python train.py --model="audio captioner" --dataset="single notes of 20 synthesised instruments" --train_examples=78125 --noise_aug=0.002 --n_mels=64 --hop_length=160 --input="log_mel" --spec_augment=true --win_length=512 --tokenizer="char" --vocab_size=38 --encoder_arch="efficientnet" --encoder_norm="batchnorm" --encoder_activation="relu6" --encoder_channel_attention="se" --encoder_drop_path=0.2 --encoder_depths=[1, 1, 4, 1] --encoder_kernel_size=5 --encoder_stem="deep" --encoder_expansion=4 --encoder_widths=[16, 32, 64, 128] --fusion="prefix" --label_smoothing=0.05 --decoder_width=128 --decoder_layers=6 --decoder_norm="rmsnorm" --decoder_norm_position="pre" --decoder_activation="swiglu" --decoder_mlp_ratio=2 --decoder_head_dim=32 --decoder_fused_qkv=true --decoder_bias="qkv" --decoder_qk_norm=false --decoder_parallel_block=false --decoder_inner_norm=false --decoder_positions="learned" --decoder_prefix_bidirectional=false --decoder_connector="linear" --decoder_tie_embeddings=false --init="torch_default" --residual_init="none" --optimizer="soap" --beta2=0.95 --lr=0.0021 --beta1=0.9 --shampoo_beta=0.95 --eps=1e-08 --precondition_frequency=20 --max_precond_dim=1024 --one_sided=false --adamw_lr_other_params=0.0024 --grad_clip=3.0 --gradient_noise=0.1 --steps=3500 --batch_size=192 --epochs=8.6 --lr_schedule="wsd" --decay_fraction=0.3 --final_lr_fraction=0 --warmup_steps=170 --weight_decay=0.2 --adamw_weight_decay_other_params=0.01
Rows from block 4 of the audio encoder, named by matrix and row number. Each number is 500 + 25 x the weight over its row's rms, rounded and kept within 0 to 999. All counts start at 0. Numbers have three digits each. After the name is the row's rms in percent of the matrix's.
# convs2: project pointwise conv (encoder.blocks.4.convs.2.weight, 64x256x1x1), inputs 0-127
convs2.0 104:495514458517474489519500498529470501521527487498542503485503510543513483495465497497500510506530524477447508499538474531494474528487491487520496499480514494507460505528457476453490545525492490496436491513492498517452500472528491513536503461490478509484544499546486482491459481501541465512491551471462474476484448471491487478464431468505477533495491474487535479518527481488487473542538
convs2.1 099:497538490491520551476480537473477525485514504493459478448484454513522487544497446513500527540482499503564466490520486488519471505535523499499495486473492474490537468521489480537487475523482480531500496441510539524468488483526452506530489486454485508493484456467516472509501504492505435483522492540516546519542520462486530513480476516483496485495472513496489503500491456488509523482493
convs2.2 099:523473524483495538504520514537497505514503457504494521494451495493485496482545537503534514530509502483505486474488517475497507429472487489504479532485488509480561511494505498459469435528492468495517504497477477496514456476491470485499506466507519517534470468466511524510531475477498531515532529505515495500499517462475504489510470492515527487459511482511481471517474407528475498495519
convs2.3 107:508507532507502457505488505485509477499529500501519523437442455478535491457500523519516506490461482488508497526459469485516518459557491491507533544506516511477510523530480508484512534527487456485551521530508498485462504522511489497541530500502503529483516503450468517497517495493520498508442528521490501523483484508489491501511471509488471515523532513475481475497530468456494513478507
convs2.4 095:500484498520470496536503555531522507519477531510557499531486514457488501468471489500489470480491487484432456515513431506502552488495513475512506521473498486503493468526516476493458512516470484485534490502482495512499546511538521503498517526476527476515493517514515477490528514529538499467509500472519499492507453523471510453549557535535507480523531498559492511532515516491526510504471
convs2.5 101:474492518478470509533494543509523509494514495507486454525479542495482498491503484470475527498469506529507506523519510523482521524485537540521526478461516495469468481472435496540544518472520443448468516478471473474505499518515518519448510491518526486521497482532476503529503489505492524511516462481505502503469555476488516505494446474456498507491498512504480470497482506488538488495524
convs2.6 102:493482490457495523506500572506516505497492519486477495523496517497504524501495515518457505488529535544480515476499527533486511501482487552493492521535511493475509490485525506516521517498505539478446540480460497518499507504553527459479507527515497478488499518487449509480485512447497477476498501562496548548502490488506512502501529490530551507470531536467501481462451488488480489460489
convs2.7 102:467495486514520495485486489481514485532540480490495510484510463533517480478456475485488548487495501502496478518496494541528467473484531503483545442474477487544479483511471520513522532488455522528506545494503489526504537472478454521458484486515512507512505521513475498507496519514483469463479469493510503509535542499481458520532544526487489549499473502497483544474563549510557511522508
convs2.8 100:497517467492518482528523492553470501499491499472526563514524482488519535529533500469496481525504527514479494530474460470490485499483484480448501540462504545482490534541519485508512515476421467450525515546510462525523474499478464503478484498502438505435488519513506510508491528474532522462504453509500463498540540477451512507469528491478530499481499509511510469492467528493560482528508
convs2.9 099:506473475522517533456522521418495492512485513527515485521532505501474495500495518421565531484469522515510496536510513538490480536536509483500495500470534496508532506504433530438479513515502478505516465494500502503481490529480498500474505525471470528493509510465525511515439543521520497471509531579547528530526510497522460528502531494557507460517484504501497529455496484551485485489512
convs2.10 101:511508555470522511484456528475487561492538522506507480452520501506485532488478465428514499524470492461474533487468511473451467511517534516532502487502496487528503531517524523536504480513475488500522541475495456493482471503528509539501492491514490492486494481502487531530472487511542535499444507470474487527517467493487483471498466446492487488508485491496488466478526498484512505477534
convs2.11 100:484516537476494527505513523517484520499528439505497490503474545500531474507517475477529533525495491468448527478516502473507494525521523460490516507511474519482533488455519442579477470531506526496491497549504488493526458466513546506484533473478471470529528505552462554562558498528495481499461541524481524555492505484520480502510496526541458504467524483500519498488497501487499508498520
convs2.12 101:476473489509449518489528487499508514514489450484473464528470569473543499546537525546507523510526501463495484478561498480484484463476511488482456563513491516522487493485540496489484479477493468483497482527529497516486512505522480501395505507440518522537489515511510484494482469490489490469539485495472535514476537477468488492474498479476491520493549483521526471493507503486508505481502
convs2.13 100:511495489481548493515547478457473533532523465496505498533532521493481486493493515503536471535466501484483503475483460517492538477502489505502519471486533508474504469496465550537481482546481509504518494467497503524478523525504534495525438491482528495510562517509538495503502544480503505530545504486517530532500514495459499513497480525480483532514498478482469511485500561509476519519510
convs2.14 098:451468462454512479534506470525524516520515507494472437540462506482517476480495443499485479514503483496474501508477512506508484483501520524516525500532531534496554510491497478442458494481481490478488511500508495508483496517494474495525514461484516494520519494495510458507469491459557490488477512476512469538460519492500507505530476495510487523482539516518518515520507446474532511477522
convs2.15 104:508499499482506529514452519533458486508485494490551509514535463486495501470478542480564536537488484501527468476523510481526529556504471515502492561477512498528537479481491520472533505511532492501502544474547520486496504488502534515533488432504490446508480503516494470503521521542526500517508539497479464534529472478497495471513485470446505487463502456490497523493530483485490464486544
convs2.16 108:506476507457501528538485462476506528517478508480495519497499467491534499525506485464546474521498525450546497510500551491450458446578462483532503459475498529546506495455486489472539499503538512505486479448498495524485486458513469549442499541497494481464527515464504543526469513504517509509520505485550522522523538534511512500503522538512499523492462533462518486486491479474523497504510
convs2.17 095:482557531495494523520536495500496504454512510528534518496506480510494503496506500495514506460514511502460501494481487535469472507489538490511517491463505513501502516476491521504546490500487503507515497452531504491514531541502514460580492503520509509506515499519524463518492458485464467538515534520463508501519476498465476500520448495486454519517490473536440514518488475502469486528517
convs2.18 101:517486474516467514514528496517478518502509495533549538510476521517485512467471514534528539521495495474476489500486525483500478531503500492530523528525512514487533504507509492493514473479490496505465533509515509479469508546502498479481489521506482482552532515465494551496520485521495549496505489498479508476514531495496517534503471625480445477480535482492481509548509519486453466476473
convs2.19 098:498512500544508475494488511471507523486462533501557542512507508477450496519536504470482492492493501504470507456485498497480533458477499457507458476535477511556510518536568500506545527479502470492480525502509450498506490522503488442479509503526449491495425501492443476496509481524450454507506499476542514523492506491507491494510513493494492463496464486520505485538512500480519491509520
convs2.20 100:525489517484484528484478535493494523539492479543497518467499537502489491506527545547498461484518492511524498519515490492482518517496468469525521500427496552515488505497482465478433472484536473511486477512514501544503492474531507540500542490480491521504533515483478544456493480529472505487460489550508454521490537484512470498491501496477487488521475445493530480507475533484535482455496
convs2.21 100:487527527489473472479504468433507509489486498514515515473501479508503499500495497509521506531543460521493487533508525525537470476545507500515488522506500500534526504499475487490495505490513516501523481491463487484518465505458474489557501520523516517509460502519495483501489471474506507484487441517501535475528530472551493500512480492495482457503513521482526507515530451459484491508458
convs2.22 099:522538565495506467462528499473504521506546500450498500488498510509502559533504515494490483495497469486513496499502442524512510531497524530488524510492492434485484476499489510481525486496514517521467508497446477477485537562534532547440534475449471448479469509541491479486495502505507468496493542532487522540513488527482539503475507528527523437521473486492510494496466502453526549477501
convs2.23 102:479494505478526475539503464523519493486496520473515465527499496507491449465495536480531501540526500544499489501516536489506510493499502511519490514514490530502524536513517499485517481495521459520503515500520513514479530509441518494496521456465526477479487513563494480491494534483493476481509469540488465523524474502496448473484507538518533517474468548489494516462499521529495510504509
convs2.24 102:450507500526514521501495510475472485456470486482465518432478474507491500475509514464522468463525483495494512501498524511497534520512490498455475535528521491491520490528512479493486512540453501498519445492554506486487500506555481522463469496517522493500506496454507486478489459500528531501510543458526528491505507449561503522502526503517492490519491516505520495483516519478490462487488
convs2.25 096:530489495485528501513497561529515566528482507468473511520486474501474522527493518509506517480485523518509516507545514541508493555500491507526505507512507521477511488529517487561479504516494469518512529498482504518503542499470504503527450514522498497501556504507476493486506456452458494502524502511483527506502507483481494499464548517472469538441535507494476507508505526483459460497465
convs2.26 101:496467538481530477483549539500486484507525518474523459477559500519490482499474493485498475495521474493542517473487479491536498510513522458528544516473474508516455556499549520551493478533495546502439520505483512459495524469477496521503495498533509502459484504505470468510492513478560530493529508491503551514471479496487496468450511504501488448501527508475476506485491510502551530491498
convs2.27 098:498499485541527492491497547478507518528479506474501489467504487472478534524480482533478496522476565523473515458488497501515481525458518521527516516508508495493469487496466489449523489506525480484458505542512515488508496502523457473479503484473476531533476505525452490487491489475480478495480467476491508516559518508509476531525482487489490510499511539489467508501507496499480498523505
convs2.28 104:517523489532491502527470412491492500476516554500503495489492512502509519527511496530540569529505513519493510445536444435507465510472498488500507520483462451478521488497500464550513501514537479536521463519465527483499509489456490514462467488504532474496488523548504481443503504497509530496491498499509500477519484508543460490507520507512500481478475477471498532486493491504470519528523
convs2.29 106:499509530487531493457507440514511493477469468505484469487484490536520475483518489490471528460565503512526525507490498531474487460532538486473531461462531481525459511538523513515519472506481488460479474547559534531465498534504514479513506566540542478516500519539479533514456450548504533510532476492480492477468509510528482494531535544488491470490495526492523510515528514486495522530491
convs2.30 100:507518491544483513488476517503522512460451505551529483518511500500510514481500491476525539461504500531486455509473499473488494580481454505493540479508512451521534481469485499464436463518531502506473505487534477517534487499485528494513489521469419533526511531507505481503523457490495496541490514467495488504457520520496490480498506521501474475502482513530473500521480526514473503512442
convs2.31 093:473497521518497536511480492483484502500450483473485453533467555493449458508550461481514512479530497517474536511530515543472523500470499494507478498518487498470478542480472501500510480487499553503494489509481500487553470512500522485500522499500531505521517528494472452504474498479533562549506546516460467497502478500489519488465427483481498485453489548461515511497518473458483489499471
convs2.32 109:484531496462490483528484506502450445504463473471506473505479539496452485548508444501506461471516494490504548483516492484488462510508509536477477516484538522503476486497506508498529481480469527514509539483497545503513496470515482483480435538477513498527501449485458482493514510513516485492483446482506523522487487489537532468489466479516516521533489482494469464514492485494473503501517
convs2.33 103:482500486483489528461476511555510465443533529513485477516508504519559533507512503453490509445510506505490490514486505515464523498541516478510484504487473489490440514480479530509537494468464500470525529545511562482524532517516497526487480544490520553504520502475481510482501459482481438508468511512499502507557458523514507456473531466502519509459464520521502484485503519501512472523529
convs2.34 100:490533500507497487470485497449492512501490458483494487488451495481465498491528510493472472477481485521539487503501536512488517496490532491484491482496482503489508510466499483555487484535472502515497478510538505437472458474469500502491501494501504544535461460471543501467499499531514492520479515474506477533592500503478522502530452502507513508492512519499441517565499517531445504494519
convs2.35 101:500501456508530491488542512490456483512520504512582536470481458506483514496498501499528514478564480510526483493573530524514487465486497538515523516492494496495501503527511497539508506524469432506488513480482493479508492475534546472513519484530554483478515490480502466504486500506465529547502491482483471480450517467491524507542499541523484488475485500518488531484519481518508515535442
convs2.36 100:556507499509484510494488458477473506488513508458530487524516509496538514562451484496530500488553509463533486464518506447515464503496505456499505476472491482443502513529505497507461529502470480507507514491505522489493553510494475496484502466491523542519530535463517517510481501484501541532505495485487505468526474498531479517569475479490484513508468511485465497509498497464550492512494
convs2.37 099:482515451521466464513538531492521485489479471510447541507528559502529482500490521493496475533517492530486502518506536524494516500493498470466451486515500532479525502528494483469525470502501491523489520484505499495497489524522516447524497474464508462509476500447513481528472563480491509460497511492512534529526499478506471498527521497476497551484517479518519474527446462509526472475535
convs2.38 097:482467495470576480469490503493536488476514479511461509509482498463514468505511486522477497551503512463469491477479478523508535525516502471517442539487533509548488526501478480479493501470516522508507487482507476528530492491569500519480521517428531513536514495512509477463516488553510520502484473499519480564537538527492514494484521500483491551518525508475512484502525520419506530502498
convs2.39 100:522463463512498499454508491533483509458493476451504547524531435483513506486516516516509489499517521481505510491544504491520490483477566486542476493487470493449507539484519481499489462543502473480500467480503468466483532478477483509516465530474503499495532495486473466510543460505488488518457539498470447538481516467515473458556460527478482452512536499556482501476534539498493506532474
convs2.40 099:476474512539492480566487445502488492536492488455503538498493495490502500473468539465528457547517456460500493493450481516500512505515504491474492521491533529537515511509490532511514522466521482546505524476468502521509501510503487496477499462490530478509471523514503491517502438484500520480476499473494529522550437531502451561499497473518500456460512464506501476505476508480465519488528
convs2.41 099:490487525500490497500483488492499467474488505525532496497477516495459451464476485525517463532503466506495511490470510476500504514531472516513492453492527470516499463564515483527523468486441496471503445515495487540517445505511513464479481519506482504488518510480514531494490516545454513569482509488482470517484508492501521515519437518490521515527543536476536498529500491480480475526565
convs2.42 096:458492512510494462457487487444497487476509511499532524482502522494543494509502480496506496484483459513478488502503481498506483516539534497482511458497513490494489491485525534526515536490461476510475510531508479484480498489510552497482515464503507516475453494446488483530523481474511527493543487520526484520509531522512484474525493535477513482497480472451498531524487500513504521525498
convs2.43 099:480523551480487504474512486499529518496496479470520491504481505514567495495488521483513499520480486492483478440529480492544519476568512547495511516541506515523465479515478502541505518487511469519526515485513493509476488481498464511523538455453451474510519502520480524491493502549503486447494496525495508533522510490491459482514509517496508514496523596530525480499455486524482498472523
convs2.44 103:506478508480561491465481488516513504512536515459508498516494525466475468510507514540497509542526504482505507515483463494467504446509440506494503467522501490497482516517549516482503484478522514451489483448511521503518537504525481514479504508541454440515500513536480478536519498525520483514497490452509509499552487518503534472493516484521502521516455480463503519452488511526515515497504
convs2.45 100:527455502487499514510466517509550522496518472498525536540532507522488498491489516463523488507503501493491491527508516488526440523537530519478473491545501557518454498474461452506528485521505473523538535541525479476455475496514500520510497454550497537495461573516540491487485506495455444478487479511501424517539482500454460472479485509533523455492474522527527497499476498515467477515475
convs2.46 099:478528488515490516555521442528508524532447526530466477485504460500509542474509521517510508458486508475462472518510544438496463480486455509489509502434463519514473472529457506445481546515466556442486532477465475480511519498461496481505514459478507506508499519504483506509500532539507498475504509511488488500502458506531488510510495508480512474505502503491478538526474450505477503496506
convs2.47 102:501433482490525538521536498533488434524481492516450513502521537525545509490494530506469519487526506510488497498467518486510516490501520455484504512527455497497496480504518527517497475472485471486539512556514485487514539503524500506507467511514530532555487488483478540491483473481527470537488500509484522498507479517478499493496482521465504519478496484508507478444488511497487491549476
convs2.48 100:532483471482518532480516493493513565471472502513555448517464499521476523495471463486521492509456477498471543479522472490460508469511474481527517546487474485469491440471496479529488486526491522482458469537507454487474481515491474553476494475484540522521469520534477556536519499516503499513508510469508529521504512498487483513510475499516496490558457513460502476513494525512505479492510
convs2.49 098:495494508487539491557477530500498518493468464503524491512563486494469491533488493520464440526482488531535465532491484524531503488536525558525424453540505517484540509503440493511515522500528531467493511473551547506470521486486508506501482492535475542479507497565499502484457481509480476503484502489491526512535491520543533522495487523460485510496463522519490502522525495476512501504507
convs2.50 105:471489499493504452519499503441519475486552525471490548497474531526519497513499531489531523461486519495521504487492518488475501478515526510492523503511521510454457486483482491510486498525464486543461512514499513520441484514468511496452475492479441522504517472507482490493508485525483489532530491483511517514508501505491495510476542519496506486514509550482498476511536486489556493459413
convs2.51 100:534480500518466486513470459485517441493513524528493473472471532471459504510485498470523515506526539496512523506495486500498523487549491531497497512514497514527508504525536513449536479503512513524514492508501458521493509503486451508500515493555492512495502491507531518497486486523492510485496486477501496505498498538458522480499518550493509486504499553460485511445543495528455528486519
convs2.52 099:514522496533505492542529515557508533494490484493512472533502502469527464512495494527470513511501502550499481526521531512507459538485479502496484482466476510513482505489529483458489499513456494482508470517501494519521500436531498507474487499526466498498545524471471472487471474545460500501516478424488477520546487470463496472483500503521479471519493475487479484455475482535510522482458
convs2.53 105:484528509491552539537462567459518521511479492525501523479499424498488521555466481533494477523493521517520493509507513524528511514514508490488531523495500522471521448463499521519505511507518494533512477532477529519506471455503498490484496496525495459470482473515485506519496540464504528495520478526484497551518547489520520514488463470490533522510513515512523523502518446536499510507506
convs2.54 094:477513507530502541469511538548489517496497545509501505506541501522539494513493528544498508509484485491510492514508470488487502557497493516473498513526478506445519509495521505508497543465511486470511468531464544481476503487486505474479500453486552536478499520490463542517473515529484463504446465505560478495518523430502471510476485506500530535542482461491492495490488487491492529520488
convs2.55 095:507474551506509477576471498559509501474504491542522487488537514481514528478493459506548472496494495497553454500510470495509505505491518524511479490478486485503510536546524472434520471472487487508472522493499506587469504490525498514479501522521513484489492483530492481507510503454542516523516514482485484464504487523523504494466495509481501510527526533515473520552479516549529524478480
convs2.56 095:488516474493513509492543490538543517494493493463475485531513483437519514531502461522486486530547489526491459489473516455487466483507497492498472508463530492515535451481449496526516553463523485514507493515469479448493548486534536498507524537501496503473476492508525457533482498494548531461498484487503515503456497500525495476551525507475511480521464479505483500459524533499489503519533
convs2.57 097:462512488454499481523467487449509464517475481484532501484554506506483510499502487485499493560433503496515496516543506462499506572502481550523515540453543506541504507537504484490510505491498548526512519509498487505524496516497510505531492514544460489493494504542474543507508490522456493476484510477514472488505468542493493506497531478488503468466530447495517482498487475500515529489497
convs2.58 096:532500486488492501504510512457483477505539507470494484513495506472489497459499464469496525460489472478523478475477506470483506497502493512551456521494517532501492476484531499493470513463518508519498497526562491486492499492462551463467521475471524496469499499506521454494477472470459515477427496507462464492465481490502482486530529518579521527547466494508525521480561471493475520514499
convs2.59 102:495488505500469477482491500522479550470481492508478476500537522493465512500483515518532507474452507510492483515490534469490483463508474509459448507495481502493462492477490497484485484507477502481484464516510495495436526488479473446480504485487543488510535463532479477486471469476528542505496462495489487487526483490560488489531490471439500515531475469516498506529556481486523490491512
convs2.60 098:494504520475502502476519478502477481517532520493456525482475515519505488515519465444476546500521491535497500502522497487492512468486515515537468482472494490482500544459495491492465495481495505474481493542496515483521492451457488460470485475528522511483491497498518518472525468524478558526525495479499492530537476503481475485573485480475499513495577529490452475488509548516510489540492
convs2.61 098:510495448468556502486507503522525493459497521516500511488497498476436468448494469460503498485513515494453517501456501455531504500541468539502472501502456519523509501474463515547516500511535483503520464516488494523514512476533487510472468527491453505496516521492490515508463472494474492498518496499483510456508572475506491469510507487517508514507493489510532456487480536528465504521453
convs2.62 098:507499487474504563518524509526494522499473499511458522481458536505527526500514498507528532533475489495471490495498484513550519481439504487486489479497502508506508534467519478519484452530526489517484526502510525465520456533500477471514451501488495520506480487516540469506557486520477492511528507506506468539500471447486543530473485495489477477490478483480519478534506463487507493509515
convs2.63 095:456471499531500532519522525498525460488464469479518475548515531488480507530469522460497542512513505521535523503516443455473501517474510510514456491493513498518512498477480478539461498496518492479538506498485499484488467481515525448500503496485509490487528529520470468512496533482472478506473505462481516498529519481548505517486475491479509502524499533519567485482486550519476476492537